{"arch": "repvgg", "model": "image classifier", "dataset": "rendered roads seen from a driver's seat, with toy cars, trees and houses", "train_examples": 145000, "image_size": 24, "crop_scale_min": 0.8, "horizontal_flip": false, "translate": 0.12, "targets": ["line"], "num_classes": 4, "norm": "groupnorm", "activation": "relu", "weight_standardization": true, "depths": [2, 5, 2], "kernel_size": 3, "stem": "single", "widths": [80, 128, 240], "label_smoothing": 0.1, "loss": "cross_entropy", "init": "torch_default", "optimizer": "soap", "beta2": 0.999, "lr": 0.0022, "beta1": 0.95, "shampoo_beta": 0.999, "eps": 1e-08, "precondition_frequency": 25, "max_precond_dim": 1024, "merge_dims": true, "one_sided": false, "adamw_lr_other_params": 0.0018, "grad_clip": 1.0, "steps": 14400, "batch_size": 384, "epochs": 38.1, "lr_schedule": "step", "warmup_steps": 720, "weight_decay": 0.0, "adamw_weight_decay_other_params": 0}
Rows from block 6 of a small image classifier, named by matrix and row number. Rows with one number belong to one channel. Each number is 128 + 24 x the weight over its row's rms, rounded and kept within 0 to 255. All counts start at 0. Numbers have three digits each. After the name is the row's rms in percent of the matrix's.
Before each channel's rows are labels from the 100 images, of 14848, where the channel reaches its highest value: "strongest on" is what is common among them. Only what is clearly more common there than usual is listed. The data: rendered roads seen from a driver's seat, with toy cars, trees and houses.
# c3: 3x3 conv (model.blocks.6.c3.weight, 128x128x3x3, standardized in use, each kernel summed), inputs 0-127
# c1: pointwise conv (model.blocks.6.c1.weight, 128x128x1x1, standardized in use), inputs 0-127

strongest on: dashed white line
c3.24 110:103125141125140153104143142172155200145109081083129125119186104112162156092133145094105117115139127099118165088141129096135152154123128133122088123134152138121131136124111137129130150153157104162141145131122137156138120121114090122147136156129105169100120121124124083086135142100113123121115119150142157103185115106105146143110138103139122087130163115095160110171162067143153126157127
c1.24 094:131141101177145086129144125160164124148101136110104151100207121140127152077109150145106120111124150109143108082146139123136128118088126102143086124163105167129143129113168125150131130152163122154152106108154142134121118077103095101107090138152111140108149094128164096124111097107100121134125068112125160099154093119138139121168136108138111124078156141125153106148150111129132115141130

strongest on: line: no line; crossing stripes
c3.124 097:156150164145110136170144138155085175144100129148128103143110107155105155150137128104122149077167170128164150127147141121164112139117141153117156143120124152112146078109156130084108159132139143109090115134077157143124111145109090160157132125107114116149150093103154120144136119120120125150077142138157088129131096109112107119121134098112148161110118151148109145084137149124049124143137
c1.124 095:135118135135140110134121144171089158106155142143121054153152113138130130107134156135158126112136151146136118120135148139139113118132184100131114137142098146140141138137147086086175135121121128109106122140136131134105116110150136117146150180120142126182124101109126096138107145123129109177114133112134148115132121160115138140126105113103155131156128155144091129094096122137009111166090

strongest on: dashed white line
c3.64 090:097155145134120124127143101117136137127122131152088115104158168129122156134103136128102130123130146122100138160154141045144131117079122127112092153157091166176112113120107182176137101105128137105129141124109148112124144124106150125090148131200145096138160136150134125159140085085152140109110164120115100102117105140158115148126131071117104116169118124108129154144121148165120116143126
c1.64 103:128154096139115106111165129157125140134148113133104087119112094128138150144144107099082120129139146109111092132148133057131142160105123101145146135095087143194150104066100105118136131137097146056114126140109156143118148152085130137121110108125165128103107122126153087109110161083146127079124158143104153136162125112151132105130134111140084104150115107141122159108127134130139104117119

strongest on: double yellow line
c3.125 099:130094144122176154136123105131160110117083120131109145111096120158127134148116148120143137106101143122137151157132094102069101117151138118103132098126144117100111090125127118072122103142116129095149111119139118136099145113124107125150131154104151121147123128134108118146103143162099145096104126131222110116099125163156135127102141142140198116140104125151146124152130207131138080134156
c1.125 111:136125139150123155137135145138139101117098133141123163118121140095092129134117136100143145112162118111105123102151111115115115110106144118162170128144133117112109123109095160095140084144130109130088108123111131102079103128114155154089113130130135115143086112160154145120138116112151141107110138117160097093107129146130106150133109182153122120111116196154119141152096160133123007128122

strongest on: double yellow line
c3.37 109:140151113119130116141125067092129120094101134140143124116170161118136143141164131143110134116149129116109129106105184144122157158143130151118121084145114159133139127155181092091184152145115084137126142160160133130149106116105099139137133103108155080082119139131149118110131107155113135171111143100159107119105141093116131119149140107144171142071125128105147081134121102187136102147124
c1.37 109:137133131159089112155086071095133115150087095132136129115144078141108146079168154117129111107168117163101091126095118142130134131091163137104169123139111118150128115115181074102136128133113112134122108147151152122159116135155146148129137099137168106137123153139108144124184124163127121141134143129174110129105172104116155151133142107137183126113156121122107093162151099115145153118143

strongest on: double yellow line
c3.123 083:136128123089140138078137139148130136139114165116145113122114141132099099140124119122127124116120147157152137176113140170127194125112163210117129102111105127085129095170135135110144112106100157122170143141137150156112144164118148146123114157118150089120114115102094130106125194130124123142057124127122122155106128138126106114103111122097157122150121126132098142146132141062121105083132
c1.123 089:141187101124159182136132161149113118133144146150135115109157134142137086146148105150141159108177131150101127133099111152133102123133162144150130129101064107074150123154114129162134123112111137122124123148174142097101126109116143131089134204139137099153118125142149121124086154119132116122103137132137139138119138117111113127115112125159142108162110105118141139113141140034110078119122

strongest on: dashed white line
c3.2 105:135142111147109133084160100128112118122144135106147134104076144128129148132136134118074150151102095131152128136198133093163102151107091121101180113126096138108154110105095130092118112162119136153081118117108093128143145107126125161132110127115093125111117130110164180136096114134110089160150165146155120139139133092165124159122146156133095163117105136155100128131086142133163099145161
c1.2 089:143136035151110151121125144131113146133143128154133149128096154152159106138138165139138169160142106122141115149151146106166120163145087107132176127153082152122135146121114161116122120179110123162117159151109148126116132115100145150110113094149142137096129155125143139139104148156104130155136181179171128115134126112160151127097109174109102128129113131193115167136123135094137134132137

strongest on: dashed white line
c3.72 106:149099143124155144150128137104112141131115095099143201130080135162129123139139163143134187110119149144149118072094118125118161173104139118148169118136125074124111128105120159158110122143149124123122152132109102128109128129081169121124102117140089108140099154111146120132113151145145097137097110181134138175086096132131150116104091154130103122089120150147079147117148102136118140119103
c1.72 103:136110148127113126138112129116131100135111153059099164157140163118137143130129174113105126123150130115099127074139138129107156109094128102086197140121152125101133148125103148076121134111121161053117117135148162157145084144119156113151113113168141114139147140112174122102115156115123120136094158156119148147111099151118142129145137091120120121111158162180110148140141100130118168144140

strongest on: line: no line
c3.111 101:112131159149153129127156092163118090121150148130159132103139162129096166117125125155131106086102112128091101164151126099151167089134156127167122114098106125133151148136144109116129129143148115145149122148079126103137118131154121126117141084102130083197144090145106137122115107142148124146097119140109142134096139173144141174083132117077158151115167128116129169126111150132137065138138
c1.111 100:120121118129137101145128124137143133166162173144117160075112126124115122129099107145132120097143145157122148131152130101123128128096135107112148143107087093161150141129098096148125149112127118136112119133146110100142151138116150122118122110130119095132115143157134152130141124130117104226114130140086169119097150160112148153095107139038165127105113104171110142169124181109135098150116

strongest on: dashed white line
c3.109 080:160128172152175156162130104092092118122169132132132138144132163126108170137138131120140124147131142151111158070122171149133134114107129178115123104114130099132156155077143128117135129111095119121116141158112118165129138120107129142148102126125139143124136119121113122125151125168122136120110085129122098122127112166189115115083059163110152095080131138154090159104132099132072128130158
c1.109 095:105150098148154177142140109138124168109124124129129130123121120111118141142149103160109121126146155152117096100132158119111109133146132137110074159107079117093112181143181116177130117146071120132121154113112165138103126115151159119153127169114136127133166126159092129108154176087135161161122128132106103165100093124144133133121053136097121136101152108124155149157116114126126100132150

strongest on: double yellow line
c3.83 115:132116155100072082152136165138114136134142130104130099109123125134132104112087110142122125072142128166140133135107119131152099120096163195133142131126117132120148123145180155103160148127135136105121131108135110157128186133100123093159155165107162145104096116133119201126108110134127106131135067121119105151130147183156129135115118128129097174120138161145127166108126105144108112150142
c1.83 097:140119111119129093168175138150123141120132116112141139104112153162128146118137107105140129103107100136110171119127136166108117143128146183121171155127124163095124127099149122093114131152101137095114129133131087131129154151138121115159118159091178110027144146109138159150128146140143110127123078114137134165138119150141112111136109091109096180170117110124120172137143157149103103115143

strongest on: dashed white line
c3.115 087:152136177134131136135112120119060118135106151116124100136125124102141105088116159169099146121136106157142138132110108084173146141162118152098140123149127140110141137094123139107092106128174147155137198146083132153158113128151128153128131152139158114137153133132134103151104105103114080130099187150126129133145130127139150106111122089112147153111070116149086124113091132120127107101084
c1.115 108:137142117140129143124110135105088171147134124121112113136129099122098137132136126130131124103151122154107181123140121124123088125159106108102159103140124135099140112105126113105146142116139099151130125107112098142142148137188144136140114124103161164170149094153151126164128123118097124092124123134157132133127123146142147146071157121118109163103000144119125136130122120129143085139124

strongest on: line: no line
c3.104 116:122112137141145131138113151150159122147160107112107127156114122187104139125094131124171138103135119171151097122147094120137152138127136156134151144151101168069087128080107116151126117122110122068126151107176139148096138158154144121086107123128135128153123101126139108119110125141108094110105093111165092160123152105184141150118151145115131185133116142124108135136141176136144077093127
c1.104 108:112119131109156109123137137151127090138132122112163129156095120146090112115130145122120131137126137166114057144140139152137154166125128155145169108156087130092136122090169117146146110104131110096106118095147170141139141162109149110125098099127117145124113096115136109102128112110107126118097135134124115160123150000151143137127132137116127162117116165119152149121113136145143110138134

strongest on: dashed white line
c3.53 125:174125117136121115143103112081129086128119121104133162091107139122126151159151146172104127137090143110151100152110151081116094157088164140163135107130152106091130125112130144079125148120094093103132090134116146126150130166133072140148113116144192159094097156123131191111150140107141114131125150132160109111117171114122156131105131136125117123138133157137147160108091143154163108136123
c1.53 112:153122092108098137122084121127112127150125124131102169139121121100151164147109166158144132114077091106117130144155147136148112099075135174149146144162149130112048131127127124100126118112121131118165123132090117132147140139141060160122136098143221136121134135117147179095160150122126116119095150117148138126137154113116142102147116122138134138125124150135139168133150124140161137144095

strongest on: dashed white line; crossing stripes
c3.70 098:116141116144110103123124103129116155165090107142131162141125129150141161120125102163087108128091119135135121109105115147149089138104132130074116148136123107166141126129163148101149121135179144198124126167112160051097149101054115114134166122115109140133139119113134118112105111087125117111125115169117145173135114147117144141140148121167106123151114144133136119165150083136149090131119
c1.70 109:138138112155113136098098145072132133143103128159102140149191092125121178154117115095118109122117145146169149138106117104156076118101113104105124113106109104102111114144139157167148106106152120131086138096131168058107142158130144159156134127121138128115124117089168109136133134143131142151100102132103116181144122135126107089159164109125098133099109147156163137147147100137155110101117

strongest on: line: no line
c3.122 124:168100136156142138132157122125085127132163129151114102132096144149098113132132106120152115108098148143160126188142101143170119126149143158134161114102154138110131143117129114122077130137133148090123120132157135119105162149131169108139129112116133169145150116085142160129125129129146138153130015114100131129142137096173120113155120151104111152153104133078100168132115104119128101118156
c1.122 090:146095155117166108114150158131117124112148113135135115138106128113128108174107134119161098111113151179138129181140132117152112135145125143127136109117140130122119112123096112131133130122128150071131110149168127119093143137124152093155165144138125143158151117147167183146129150130124143127120049130123140157120157134120138109134151148115099140146126196105098162168107033132136115152115

strongest on: double yellow line
c3.101 111:131110125173139137145138142135108149160133131167161160112167133148111160111122140118163135116138090080105136088157130116111087114105106115120163120109135121116129120131127125093105156150143127148118102129132084144126130132038142090138109141148114100126143109149165112106098137106132110116088122203149150128098087138163160124144144111157123116149142148131091156146123079151158112112100
c1.101 107:134119144133143121136154128102145131172136116142149093115129147121137131142118145106132111126119123112095102120194086111104127137089097107153148128125093125110156123129093114101106122113117137101125141081107124176132175139112185115171097110131122088124116112122156123097093155055132114128084146210142156083119115153135150134115148150124131114150129125094132146145141144171148145126124

strongest on: line: no line
c3.108 126:130116143154112116121093124144116108128175113122095142138117131120103091135144147126127169104133114177098090147125083154165155112098073127127136120143131152089082138077111105126100132134101078100125143133142122137112133128128157131111105138143173114147132132105128102135120128121148093149131141114175116121158105166144148156068126150125150163110163139133107132114137221136138127099134
c1.108 118:119154143101154129144135160140159158154147153104128127101099116129159162145099101152125132129124133132137115131153130115136130123118101132155113132138125164132089106104125078112097132139108126100116145131145116118103118106146126145144110158160155141128124131167153161122156134078159112171109124138167142153150121145155165165001143141098144147109117101089157107143119146108151119153135

strongest on: dashed white line
c3.78 088:151111125110125141151140094101106118111160143096143099121068156084104099146110148137133163157133159145143139129125137165104137146146128116150136130146164134136121181145125141127091092138087102141164156119144168153131153124125130143136079144102118139108156091174143080128090118093117095144115165162133129145105112108137143104125129146114164135090172164162128154126152123140140072111097
c1.78 110:133108119142134107117115059096129139125166118133120111109089133107112154118082114149118134142124129101124137088151139136147104139143148136118112105124138163131123180092164085102073135106125107133096128128146122117104113153128136138178030110119137134121138153137154099196127145093132112182122127131115100147167126111144147098128111125106136139094134140109103152158157123134136103112145

strongest on: double yellow line
c3.96 064:105141119143137154149129091123142120131108134130119119126097084120137157118132093153128130126113125133146135156154153128115136112070124146152119144120105131086137101144120116120075105143093130131091153140149117134150119148094142139168160135148164126182105105141136178142170120107160150124039116143169149191099126115123155141113118167101151081125127133132115169154082134118147133118120
c1.96 086:132171145118138161132090120155110147102103165121124092142158146120154107128120105107120121140148100143111169107113124151116106137088140134144100121113112147145105132128110123143145106115121110179131152120133093159146147143164162095148170150143157072175147106125159157133116116081119136118048119153127145208124160133091122105144094129125134130091120124113131154167120126140129121095126

strongest on: dashed white line
c3.56 129:124117153153116121114114132131147082140104125132139148106084118152146151127145120117128177055122119139108142209165134082151092136109172096153127134129126177131125128099114108107102133090129082144137144118084164163165138138122134153123122103176177139110144100128145121127114108078122149145135134090120134118155127118119113146130126115116155127140111113092182135136127152138132145129173
c1.56 117:120102125127135128139106128171120108161126141118165137121129143153086163111135138122120159084126122126117118184160113118135062114142136140109130133113148137118151102141119091110089122111148103118134122125105182133147118141069182118150124111156186175114117106155140133134117103084134164133112116082121124096154153175140134145130132087108173092124123082118128144092129161147130139124159

strongest on: double yellow line
c3.9 098:196114110175108123127121163094140184105114131117113175104163172091117110115127134114110128082106116115135147085100145108148085153142134103141097119169124152134167129108099108106108126159160140148139118106140146145105105113127131138119128116140088093108107155139163120150125122085140144111099111154179169114133124116091137174128159133139152107113128112125131124155146098135177148143114
c1.9 123:209134092124124109114119169029096128128087141153127138109191136138137125097169109135149153139137131119143180136113121121099130142166156132130131129135127151166110120129105135123105102156140136136119156115114131130080115103139124103095136132159110105145118163139097128085137137157148134079153146126138151104121111126116149161110095110132155111137123130112112109145122123121168115141179

strongest on: solid white line
c3.120 102:107118165120100129162120124119091105133135107150145130134123117127107092095178157122118164147113109185161178175141118092120117145160127112124149130109127147111107160050112133081115151132131116152130156119092120129110107141103115114111099102106134125128129134118145139164124113124134104121138173116145133102130142099174130133094143120137168128169125183129088131074101159132148081126132
c1.120 100:137096163130105144106127119106123093151129139138181125113143128132094119137144135147113122125125122162116119147129113127123138121106148128136148112128150140084109148118140142086085111143146106128133182144118116120116127107116177145167130107154109150113134183128095125129091137167135165104167130113100162125157151105149128153139153126121167139140113169132122157011103110120160113130167

strongest on: dashed white line
c3.14 086:143166116112154141111126151074107131098110072094111161138133123099145143170126152104113123108094112155133165178145145093155125100120160135133154161157115139089140134123108133126124127104133127103103198130124126126113133110146147101130093097126141147141114140123108179133169149139146134100137111117085144168111132168140133139141114100092120132108181128124115132100133133119146065181111
c1.14 090:108121148149158135108146107105100131122141079126099141143092091129066122113080148119143098088114129115147124149147127106120118091100148143157144112136152147135112172124124067124098143132145165150137138123098138158095141094131089086110083099131169130156129137143115171099121157061116097154109109113129149155170115154135138103142115146093116136138167120128092133107145101117144125128131

strongest on: dashed white line
c3.51 138:124091158151111127126128123135148127178117120117100109104131132122152168141110138099128156140103119143082074181182115115177128128097123095145131123131110163089141141093139145098089167122138099146121123149104163147124137141069121150140144105203165114090131112111139120131168136080118090136120157139084125133147089151151138145103166113124123130112119143118148138144110149134119141126133
c1.51 101:143097166158129111144122170156166146193184118112094129141142133122162157145114156132132129116140132158095122174160151103159153107094144117126140119179127120100161147134134141110082176149141079136140127146105145127134118166114138168124132096183160147083144126143140125127139140106131110119125150121134149128150126159149135177114173109133134139124144159085146149156158151132150145140144

strongest on: dashed white line
c3.17 080:145135157163110113143085099096089150103151116098082089149125078134100124134158107119175164124152140122123094123128145148105173120129182162151158126153119097112138145139146107101125086122113088145142122161116133126107126126142156126220098133123135143123150159145131165131147169121156101108142151107118115085135109155115139097153127121135114101146145126132115093118112097144133148110130
c1.17 110:148166136097108109107113144101117124097105158105142059130085146107133125127073118100113143146168160154120075082154131085147114136114172139133123143129115126128143145134084128150126113104120121150159128127166122119114151148168130169150146132101147138109122177131181136123172126076121128092114111104130139128150154126133122116122129176122112115091124100174115102116105084144119107127140

strongest on: double yellow line
c3.69 110:131141103123122110100150125094161127116165137116144120126162143159094097117149110145160148121159155149125110180153140117127094108103111150090175125119099110153142148083140132127154125168107131070150110102099066142159149128116104117131113125132172133143129142117095122123109161124132090124128092119097143155174141172143104134099156128153170118168121139126115143128109176150144095095152
c1.69 093:141112092119133130143138142151154102102103137133152149129143167177139092176117135157137113144131113107113113150160127136116114135109131157131149112115098157138127138112132117112132120150147087122155116122096020163122168127153150119135132145137174122146110130157117146126067119149109148141113093156096151109135141149145142102164123129125142099177154146131126185138144179096144123110144

strongest on: double yellow line; vehicles: two
c3.81 145:145135105138112126127085091124133166148132127099204147107147113137147155139115152115111117126123115121086136205099120139128113119067154124128131144160115144115142148117134100149112134118114183156147103116088108129151117113079111139132107104167173183116139146125118165121126143090115111109136179110114131157128110123160097126113123101122164104156139096126109117106103149130107165138103
c1.81 101:154125102134117098145124082108150139161142119109165139068150102148115194127144135140097099138113147104102128157158113072146101112051140105147143090106111173122177123123135100089131152119141132146129097127078160134133129151116081124129090093149080154112118138112139161121144117096109144123133139128114151155143086142129104098140118138121128155156144116107113130132120132139126155139114

strongest on: double yellow line
c3.95 069:164103161131106103125150130090105146112142135120135154145090153166150147149133147151116144077108146124102145126163134105139145163074141166134127106104115145125158169154130080120212153127113164147115113112116120154139130132134127126105090119120112125133125125150135103141102117099108129028152110149117155124101153117136118147144124097123141099122121133132112119164109141132117154165087
c1.95 099:149119125150142144139140139105096130131094109139134135165101143140128114093156119097133132099116139100143138121166131150111113087106091183077142128160113111128129157132101126101136132133118157150095098128152151108171142107125090137119110128129126124172144111127088113143115127155125105006172120136102128122137135113126132152152118113124169167116114116105128102111179149130164128123114

strongest on: line: no line
c3.55 105:135119130144157130120153143161133122116145143164090154121185110148119140130110092104144112164130152103168101100128079082124122109112122127149119105135116120193110106099149154122116114109139095140104117154128139142117137129201118139129082133141111120101112137110152138112091111147151126151151111103086146129128156074135147143126159121125126150077123127105173088174153104166123128165147
c1.55 105:139114127115169118130160126122140118167124147157131114117131108156135116140146129118133123116171112088139166119106105138128147138124126132121125084151122122212127141029128112131135132074102072123145132128177150162120155142161130076153093121141120130125131126134118113098121136075159139165126136106129165118157142115138120149146157142129118116084151103099120145142138093124124117159162

strongest on: double yellow line
c3.50 105:124135121172136125125122138122100172097136122116134137110151129122129184140146162100149136114121105106110128075137166201127119128165133138147127091135068129154137155113108139034134088117159104111121134119134154122137098121138135119200156142131120106108131161105123101122131122124151134127160109118112125085163149127101097147111111106138113141127136112127161090130133087153130153138146
c1.50 097:156109141139105180132102152151119118126125101127132142123118130128157101119181123150117140090146107126131100104137178113118128093133176129161126108139040125157168140133118119093114107135120111112083109123127176095123108090160085139174141104132158130111146151133166102086085129114132169124133104173114099129169159157133126130121123112119127125130119113099113164117150124141127162110145

strongest on: double yellow line
c3.112 150:188120089155096140130130132144131133140112129140231138120129121130120134134121101143138115074126112081127130163116110115134128120083149158146158134130118132115128120139145111130126130093131119124119110115107110115134106136166120122127138152111225105149150130109117121105141122117131134142146102142174143179131139147110124142120159116123150038112139098119136132185115134130143129133141
c1.112 108:169149101149126119111091119101117135154116112135166136118167141117135113125149117131116116104136132111075114170129091149109119127088130130135166104129128131132144129105135107147120111121091108107136121155141111134128122144165116098127115126111206111129174150126143126133135125120153151115154090159164109175107143142112084152124180132129081063123134114125158147193105161116131164176133